Rows from block 4 of the audio encoder, named by matrix and row number. Each number is 500 + 40 x the weight over the matrix's rms, rounded and kept within 0 to 999. All counts start at 0. Numbers have three digits each.
# fc1: squeeze-excite reduce (encoder.blocks.4.se.fc1.weight, 40x320), inputs 128-191
fc1.0:508515595522519526457498520541456538602506563426514544602479519547287572488534562487477534525481421468513527485502504498477492551586532541540519457486589467407541506542509536486467525519529726
fc1.1:496480375530506561524647483442513545547465397513449511525441474481606486489519528518494493487509560481494547504525462547517457516446489490548533614481555509518451464532476537525494527493543455
fc1.2:471519635506540490520483560551447513491514571463492576542384583473242662534562580514515569384511605482535495493521615511509508476510484665515431532493388507395535526463518462557435514550519721
fc1.3:490492473493521575482451463520433468335506527626471554558523459467690446484491467504518482446496517520520505494524531513466609448578504532527479658485568492479516514538466490487510524459501398
fc1.4:530488474536507499489502506408430499612496511564560566538618274488489659551470507543489439583528572525514492508498587556473546559554493656569490742508123518520444489412486498539664543537550665
fc1.5:520516483465483485470569469431475511304481523729462498461503429509858479521487444492597529365478473433523510498485487448502502527524485519466521646513418447500533523577537502451544530564480421
fc1.7:510475478438480525495428504581494457623499571393525441618563537511348456478446492545515482705530547526519498499495394499508522521529519489491552444490649537515504570548484557440532457455495477
fc1.9:499510512509507506499509499490508499503506492501498520488462500499486523504491472501508493485512488497503481517499494512498489511511506477508502530506469508495511511501518497507506488507503490
fc1.13:493486528530485487479481491619492468508525590492525708636496551490231471500525459476539509431501662440466501485515574494502542466571437545505476471487343515456537490498535451569542466505457691
fc1.14:525528481496535503483568463535504516695531574385547572596526442527265411485435427543474490643488619495539571509499460477526514573672498551578568420514509467423490473477487500498507531504508493
fc1.15:483501487515513548514521485540521519627513435406486499561563603511530509480459492544524504564515539509484499500478426507487443459514501503484516411507641481565536424512521521461502482539474624
fc1.16:525532613490492488487448529546536490606491557421451306594520625476392518497538532515482501679497459520508464480498401570481490439535556392519459393500644499533537517483490579586479515542473542
fc1.17:498498496501503500501494503494495496503499501501498497504500496498500499494502493500497500509502496494497498493496497498501501505497501499501499493497507502501503498505498503492493498499501500
fc1.18:474481563443513483492399443431502481497516516495582415536429514511511447506522496492563568401498770503446448493470393498525498396410452483506460516486602493446520558539473538456525518551523440
fc1.20:514522459498501520503517515499483501473489460386532604471449585528435508527455490484582531404532453485511497487483502464504491481438490666487480424487669496518510503505500424520450512508504658
fc1.23:490506498534534546479475498462532501503522497453512514492530504477481491500481499486493478491504489518469485477505508499516474500468492504495473485501531460534489524534510473469478479475503519
fc1.25:500501510500499500499502501501498500499500499496501502495498488501500499499498512499503500502502502498503499504499502501499501497496500498497500497502496499502497497501500499503500500496501501
fc1.28:475496601532514495491422475499506479519491510454479459494426549499384598532486553486539532493500427441568508517505526539494485475432515510499518404496466473467584483518527449555529472536486644
fc1.29:511504473544528504468487556492498518463503501527519451460534657503590572493460469508501480499491620560526518483486446534515485547441521445516489480511576533533536520514501523507437494497499504
fc1.31:438488453463492426489364506573455472517487527533415536497481447458741358503500496502492522586501478542576531504520459462486469571564507543519491536481298474518542561616494544482562465509544481
fc1.32:496507577507492500541440484456481479553539487432463456539577513519426473506516520527480540459491569576499505492499427501539469516535465487547483505522436497470533529524503446550495518489510553
fc1.33:521494503512479497536559539601452493478510567492509514512377586509330641506496545515473466418528399465475506517520575539516545562548497657487452625511410563446403523450452429563491476532507607
fc1.34:501499497501501502503503501498500501498497499496501499499499501500493501498499505501501500504499499501500500502501503502501501500499500500503502497499498500499502499499498496498492500499502502
fc1.35:512480494518506494471430466485433466467484517649458550476433574495697506475460495515496525486493601484501416506513505489567473560541527497485475552501390513472459516459485459504515488480495453
fc1.37:510528570542503557521468463595392514579480595406453687574400655480125643494454571536505534405464471567500518570527560550512523516550478768545491557511382525427540536493549456548535536535538632
fc1.38:502498499499500504500503506504506500497504504502499500490490497502491496502494495495502498511497497506502494499501494499502500498496501494494498500501491501510499499488506496499495497496504491
fc1.39:483492529485463506483524448408446493374479496627449508445453491531742470501461517514546456436485490483545546481471474484465464488631507441475503588515527504527557554487539507474504533496500401